{
  "color_jitter": 0.2,
  "tokenizer": "word",
  "encoder_num_experts": 4,
  "encoder_shared_expert": false,
  "encoder_conv_stem": false,
  "encoder_widths": [64, 128, 256],
  "encoder_kernel_size": 5,
  "decoder_width": 192,
  "decoder_layers": 6
}
Rows from expert 2 of block 7 of the image encoder, named by matrix and row number. Rows with one number belong to one neuron. Each number is 128 + 24 x the weight over its row's rms, rounded and kept within 0 to 255. All counts start at 0. After the name is the row's rms in percent of the matrix's.
# gate: expert gate (encoder.blocks.7.mlp.gate, 4x128x128), inputs 0-63
# up: expert up (encoder.blocks.7.mlp.up, 4x128x128), inputs 0-63
# down: expert down (encoder.blocks.7.mlp.down, 4x128x128, transposed), outputs 0-63
gate.17 111 [156 171 143 104 182 142 156 138 113 146 116 118 121  86 154 130  87 154 146  87 139 127 133 140 125 129 131 116  96 130 144 129 171 101 162  94 116 123 150 157 133 171 125 145 117 122 175 165 182 130  94 105  85 173 124 119 140 158 100 111 129 140 168 109]
up.17 115 [154 153 155 138 175 134 153 150 141 155 118 118 135 107 136 142 135 120  97 123 166 109 127 119  96  99 137 155  63 140 124 142 131  97 181 118 124 142 184 119 125 126 125 182 104 131 148 142 143 125  87 124 117 132 133 143 108 120 115 160 144 104 142 125]
down.17 112 [ 78 155 166 109 142  89 126 100  99 124 146 113  96 138 174 106 139 108 104 182 166 115 184 113 111  98 138 121 107 154 153 129  66 137 169 114  85 117  97  90 149 142 140 169 103 124 126 137 133 148 156  86 135 125 161 128  95 137 115 113 122 105 107 155]
gate.18 101 [157 157  94 128 122 118 112 168 114 123 166 133 165 129 151  91  99 113 138 115 136 150 129  92  91 180 153 124 134 135 151 124  91  96 160  92 136 118 153 121 149 114 132 103  91 131 116 132 115  86 103 110 117 126 122  95 144 131 104 118 171 185 114 151]
up.18 102 [130 103 132 141 159 108 141  93 124  80 145 102 134 116 132  93 117 128 112  86 100 122 100 106 123 119 186 144 120 123 115 121 135 165 128 149 182 114 146  77 149 114 119 132 110 105  90 113  75 123 117  85 115 119 154 104 125 139 181  88 124 102 136 122]
down.18 103 [137 180 145 164 108 144 128 145 129 146 110 143 125 116 115 137 104 147 120  95 122  97 119 141  88 111 113 139 153  87 181 135 164 141 173  89 117  98 184 124  88 121 138 169  99 126 108 101 119 167 106 140 163 135 107 144  82  74 140 146 123 113 163  97]
gate.19 108 [110 154 115 116 109 109 164 145 131 128 103 162 109 123 138 133 161 141 120 157 148 140 108 100 117 100 119 132 136 100 127 129 151 110 203 124 106 143 181  97  99 130 135 130 141 130 123 116 152 127 142 115 114 101 177 108 147 126  82 167 110 117 145 125]
up.19 105 [114 112 137 100 116 165 118 120 130  86 132 144 132 176  98 102 121 144 140 129  83 130 145 115 159 127 115 140 134 152 137 106 148 169 104 137 115 123 112 177 138 114 148 153 117 133 124 116 110 166 161 147 119 149 115 113 115 151 145  76 122 115  94 145]
down.19 102 [184  84 139 133 138 174 146 146 121 122 139 172 149  95  88 146 113 123 143 105 137 124  98 155 126 167 157 147 115 123 103 132 176  88 108 113 143 112 120 140 120 119 102 122 147 124 120 132 136 147  90 137 152 117 102 129 149  98  77 164 116 108 112 147]
gate.20 089 [124 116 134 211 112  84 103 135 148 117 134 130 119 158 111  79 117 102  77 161 129 146 171 148 140 143 146 123 124 129 139 134 131  92 169 139 174 114 127 118  95  80 150  90 145 163 136 111 138 120  94  83  70 155 133 128 110 124 156  93 132 134 128 128]
up.20 095 [138 117 147 126 131 125 120 111 117 172 150 144  83 152  91  97  93 127 138 218 133 132 187 136 138 105 166 173 156 113 130 158 131 115 100 119 123 130 143 111 138 115 117  79 131 148 107 105  89 130 151 134 188 145 116 123  99 141 141 151 103 128  70 131]
down.20 099 [103 113 135  96  99 139 173 124 108 121 158  82 120 113 163 117 168 117 109  83 137 128 138 131 108 139 130 129 138 114 151 107 113  98 129 118 159 146 120 116 116 138 144 148  97 169 101 151 137 109 140  56 103 125 136 106 113 158 154 104 132 132 136 166]
gate.21 097 [122 152 178 112 152 119 167 186 125 158 101 115 154 110 108 153 114 120 108 105 124  97  94 149 131 166 135 111 139 152 120 143 124 117  99 152  92 104 129 105 125 138 116 162 161 113 141  94 128 131 133 119 111 148 108 132 116  89 122 138 117 107 117 153]
up.21 097 [142 131 169 117 172 119 183  80  93 127  72 142 109 154 111 118  87  83 147 140 146 134 122 143 134 113 105 176 142  84  87 157 101 125 137 139 116 114 133 109 103 143 115 128 114 105 114 104 151 130 135  92 123 144 125 121 120 143 115 118 105 121 110  99]
down.21 090 [114 155 150 114  98 143 156 176 100 114 141 133  94  93 113 132 115 106 103 114 163 121 117 138 125 133 106 149 144 149 125 125 129 106 115 106 165 123 117 135 104 105 114 168 105 123  86 140 130 134 133 128 173 138 171 113  96  99 123 154 130 118 145 124]
gate.22 091 [129 143 124 119 114 151 144 123 144  92 103 115 117 119 120 141 142 166 184 117 127 145  72 134 146 136  81 130  92 120 118  88 164 103 147 135 100 113 111 119 104 193 111 166 121 136  75 127 103 163 134 183 160 113 152 120 120 119 155 134 138 143 191 127]
up.22 095 [121 111 150 128 141 139 123 143 134 150  97 129 129 140  68  98  74 111 130 132 156 121 149 127 162 121 128 115 140 143 144 117 122 132  97 108 108 110 139 164 124 119 128 131 142 138 119 157 133 144 171 112  98 138  87 117 123 164 112 125  99 108 149 110]
down.22 088 [166 146 135 167 105 152 181 160 154 105 138 130 155 136  98 101  85 157 109 124 137 125 130 103 144 133  93 146 148 124 133 152 155 118  98 111 136 105 157 113  87 122  83 157 120 135 108 127 110 115 137 160 151  97 124 117 137  90 118 160 111 119 168  75]
gate.23 105 [108 113 132 144 145 150 120 147 130 133 103 150 112 100  97 155 109 153 121 136 134 102 114  97 115 180  89 100 128 117 155 138 115 165 101 137 107 100 161 128  96 164  91 122 153 136 130 166 128 107 168 104 108 164 172 145 149 127 164 123 120  96 192 141]
up.23 111 [114 147 123 122 141 159 126 151 134 169 102 150 164 120 131 157 138 144 112 132 143  83  99 133 112 143 116 120  87 123 144 152 119 110 116 132 128 153 160 107 143 134 128 105 135 173 127 142 163 181 153 100 136 134 159 147 134 101 182 127 125  89 117 135]
down.23 116 [145 123 117 161 118 144 124 121 109 113 160  95 157 114  91 106 113 148 104 149 144 115 178 155 150 128 107 114 102 107 127 138 135 141 122  95 121 110 125  97 122 143  80 102  96  96 168 119 102 146 151 133 157 104  99  92 135 135 102 122 138 116 106 123]
gate.24 110 [141 117 139 114 154 137 167 129 117 121  91 101 142 116 191 139 134 110 139 150 160 161 115 136  97 170 142  89 113 154 116 116 135 123 161 115 105 136 138 163 110 145 123 152 153 115 146 159 107 152 105 147  90 141 140 141 123 127 129 117 117 132 130 128]
up.24 102 [158 117 137 125 161 124 146 152 136 189 116 144 139  85 128 142 134 150 115  49 159 142  96 130 140 128 114 132  78 137  92 147 151 154 116 120 113 135 141 116 139 110  98 141 111 159 114 142 106 102 133  88 133 149 146 133 112  78  92 142 121 132 131 145]
down.24 113 [ 84 153 137 126  89  99 166 120 139 137 160  94  96 156 172 103 144 116 106 106 143 116 160 123 137 115 126 123 150 126 160 130  97 139 135 122 117 122 128 107 147 138 147 137  82 129 118 126 130 106 179  52 105 144 156  77  95 131 134  98 131 121 141 173]
gate.25 095 [103 110  91 166 130 141 141 118 128 141 132 124 145 130 154 105 149 119 128 162 138 127 169 133 133 132  98 126 165 147 100  96 163 103 119 158 135 108 127 112 157  96 137  89 169  82 118  97 158 112 137 152 167 129 152 103 133 110 129 149 126 129 148  71]
up.25 096 [105 142 148 146 124 116 176 112  73 115 133 116 160 105 156 107  80  97 105 138 139 143 118 137 144 127 108 101 124 154 135 134 140 106 161 127  97 155 122  88 149 160 132 127 143 103 123 103 166 151 116 131 139 155 128 149 115  95 126 124  65 116 139 112]
down.25 094 [160 134 116 161 128 114 187  94 106 158  99  95 111 107 132 148 132  90 153 141 128 165 132 121 137 170 144 112 138 128 118  96 120 132 106 117 111 129  95 145 161 169 162  92 107 108 113 125 162 126 149 107 119 111  91  91 155 100  91 114 155 165  82 157]
gate.26 099 [141  94 165 157 123 151  89 117 100 116 137 160 114 112 151  89 102 138 122 156 139 117 157  70  98 134 111  97  87 110  70 121 125  79 109 114 137 125 125 138 126 135 152 142 136  90 131 101 167  84 106 149 149 141 113  98 141 100 131 150 144 155  75 103]
up.26 094 [170 107 135 147 133 153 129 114 136 122 138 131 136 142 134 135 134 148 144 111 123 111 103 104 118  72 163 108 138 101  88 111 119 150 151 131 152  87 155 129 140 124 150 123 166 175 116 113 125 128 121 119  92  80 108 146 141  77 161 123 138  96 149 134]
down.26 096 [132 138 122 149 104 119 113 136 141 113 120 129 146 140 140 141 111 131 149 102  89  91 130 181  89 147 135 163 104  83 154 146 142 163 191 169  94 122 166 141 112 105 160 113 133 129 112  92 106 165 111 145 115 135 106 149 105 140 106 126 113 114 114 116]
gate.27 101 [129 123 162 131 131 130 156 119 108 143 125 162 139  95 115 148  72 126 138 105 130 115  83 144 141 183 125  87 176  98 158 100 145 166 123 119 124 125 118 131 123 172  97 151 141 126 112  96 125 128 144 153 120 167  98 167 111 143 115 143 128 129 122 147]
up.27 100 [120 101 151  98 141 119 122 101  54 160 122 105 158 101 109 136  95  79 131 158 137 140 117 124 116  97 129 158 134 102 131 142 117 120 139 135  68 111 158  81 111 135 132 159 106  91 117  96 122 160 149  94 153 124 144 110  94 152 121 120 118 104 126  90]
down.27 096 [107 171 152  72 123 151 175 120 119 174 160 139 115 105  86 114 103 125 110  96 132 105 152 115 138 110  98 111 113 110 119 111 131 123 170 102 148 121 127 110  80 117 110 154 103  86 140 128 121 135 160 147 137 156 145 155  91 101 179 125 128 102 162 107]
gate.28 106 [126 168 145 170  72 115 139 158 186 124 103 135 118 102 188 129 114 123 129 120 120 127 134 146 131 126 108 140 113 106 130 120 136 137 170 164 148 117 100 137  76 161 104 138 142 145 139 136 171 118 110 111 102 147 122 147 160 130 109 124 127 141 208 151]
up.28 108 [128  64  98 160 156 118 121  80 127 127 125 158 107 129  96 137 164 113 126  98 160 130 131 154 129 156 114 165 162 126 126  97 128 142 128 128 186 111 133 115 151 112 131  79 152 126 101 115 109 109 151 126  86 155 114 139 126 123 150 134  99  88 132 141]
down.28 117 [167 141 107 145 158 129  66 140 109 115 103 146 138 153 101 155  95 150 134 120  89 151 109 156 129  99 126 104 119 132  90 122 170 134 113 109 143 110 156 134 112 154 136 139 150 119 174 113 135 145  88 164 171  98  72 138 166  96 116 138 161 127 117 113]
gate.29 108 [ 94 171 166 146  61 137 133 154 111 127 102 100 123 101  96  96 119 133 142 180 107 130 128 139 129 142 120 142 182 117 125 108 104 136 126 134 133 159 128 121 137 100 142 136 131 104 109 146 147 106 119 112 114 130 157 139 120 105 119 113 128 135  87 144]
up.29 110 [101 135 106 107 141 168 141 126 152 106 127 140 147 132 137 160 149 156  91 105 134 131  65 150 169  96 121  87 140  92 167 109 166 154 151 139 116 125 166 141 143 151 142 171 128 100 130 125 100 157 164 139 136 117 136 108 159 126 135  87 118 140 170 127]
down.29 114 [184  86 104 169 155 132 168 112 130 119 105 177 156 134 127 147 121 148 143 125 112 108 124 134 129 126 140 155 139 110 123 150 137 130 161 145  97  98 151 139 127 128 133  68 108 152 146  88 139 172  93 124 104 109  77 148 127 119 110 137 129 126 103 137]
gate.30 101 [147  88 160 130 106 143 152 160 125 132 124 120 108 116 100 140 135 133 117  84 125  96 128 199 183 116 130 182 135 156 149 104 112 136  78 154 128 101 110  77 137 102 123 132 112 102 106 166 144 136 131 111  90 124 102  90  98 107 129 134 161 109  77 124]
up.30 098 [127  80 124 113 185 147 136 142 157 133 139 136 155 116 110 114 131 125 112  66 126 114 122 129 155 158 121 172  94 115 144 171 110 133 111 133 101 100 116  80 169 132 113 121  56 143 113 149 117 137 128 114 120 139 161 161  68 118 157 159 135 142 148 148]
down.30 101 [132  89 110 113 128 147 129 142 166 149 115 140 174 136 103  84 134 131 160 162 144 125 114  89 170 134 117 104 120 145  58 127 128 134  99 130 160 116  64 158 179 134  96 114 143 137 102 132 137 111 151 161 104 146 132 124 115 135  99 154 137 136 160 117]
gate.31 093 [115  83 141 121 147 134 153 149 175 132 111 110  75 124 122 147 161 139  79  87 104 131 102 181 155 122  98 129 139 124 135 111 106 110 119 133 102 116 138 101 109 150  84 138 119 117 122 129  86 162 138 122 115 161 155 122  80 117 146 141 133 138 150 165]
up.31 093 [132  93 146 117 125 154 185 122 153 142 128 121  79 132 116 148 146 132 111 115 140 132 113 186 175 107  86 143 135 104 146  84  96 128  84 121 110 137 139 116 109 147  81 135 124 111  91 116  95 120 148 109 134 159 123 130  85 152 146 139 136 136 114 125]
down.31 090 [112 126 115  92 119 147 153 145 158 152 130 138 161 124  96 112 144 135 168  86 133 116 122  90 167 132  79 130 127 102  66 123 141 125 133 131 198  95  86 166 130 148 104 134 100 138 113  94 159  89 156 139 116 115 146 107 119 121 122 152 133 125 145 126]
gate.32 106 [125  99 162 164  66  96 144  93 148  99 124 130  77 125 109 136 123 125 114 118 130  97 120 111 142 139 111 175 194 143 109 116 123 133 145 147 162 106 122 151  65 130 132 103 116  91 100 125 127  98 152 118  66 109 116 124  98 124 120 140 148 134 134 112]
up.32 098 [140 121  93 143 133 141 116  70 167 137 115 130 147 139 162 146 154 117 162 119 136 103 156 143  90 126 129 145 118 143 111  94 114 133 171 117 174 139  77 120 125 133 119  87 127 143 126 133 156 135 157 120  94 129 133 157 103  89 162 129 128 142 130 128]
down.32 108 [140 102 114 147 156 116  93 101  96 103  97 157 122 139 147 113 115 127 112 221 126 120 173 121 152 111 124 112  97 131  84 161  94 174 155 119  76 130 135 104 160 143 114 106 149 136 149 126 117 173 124 170 165 135 124 156 124 137 138 122 129 148 110  99]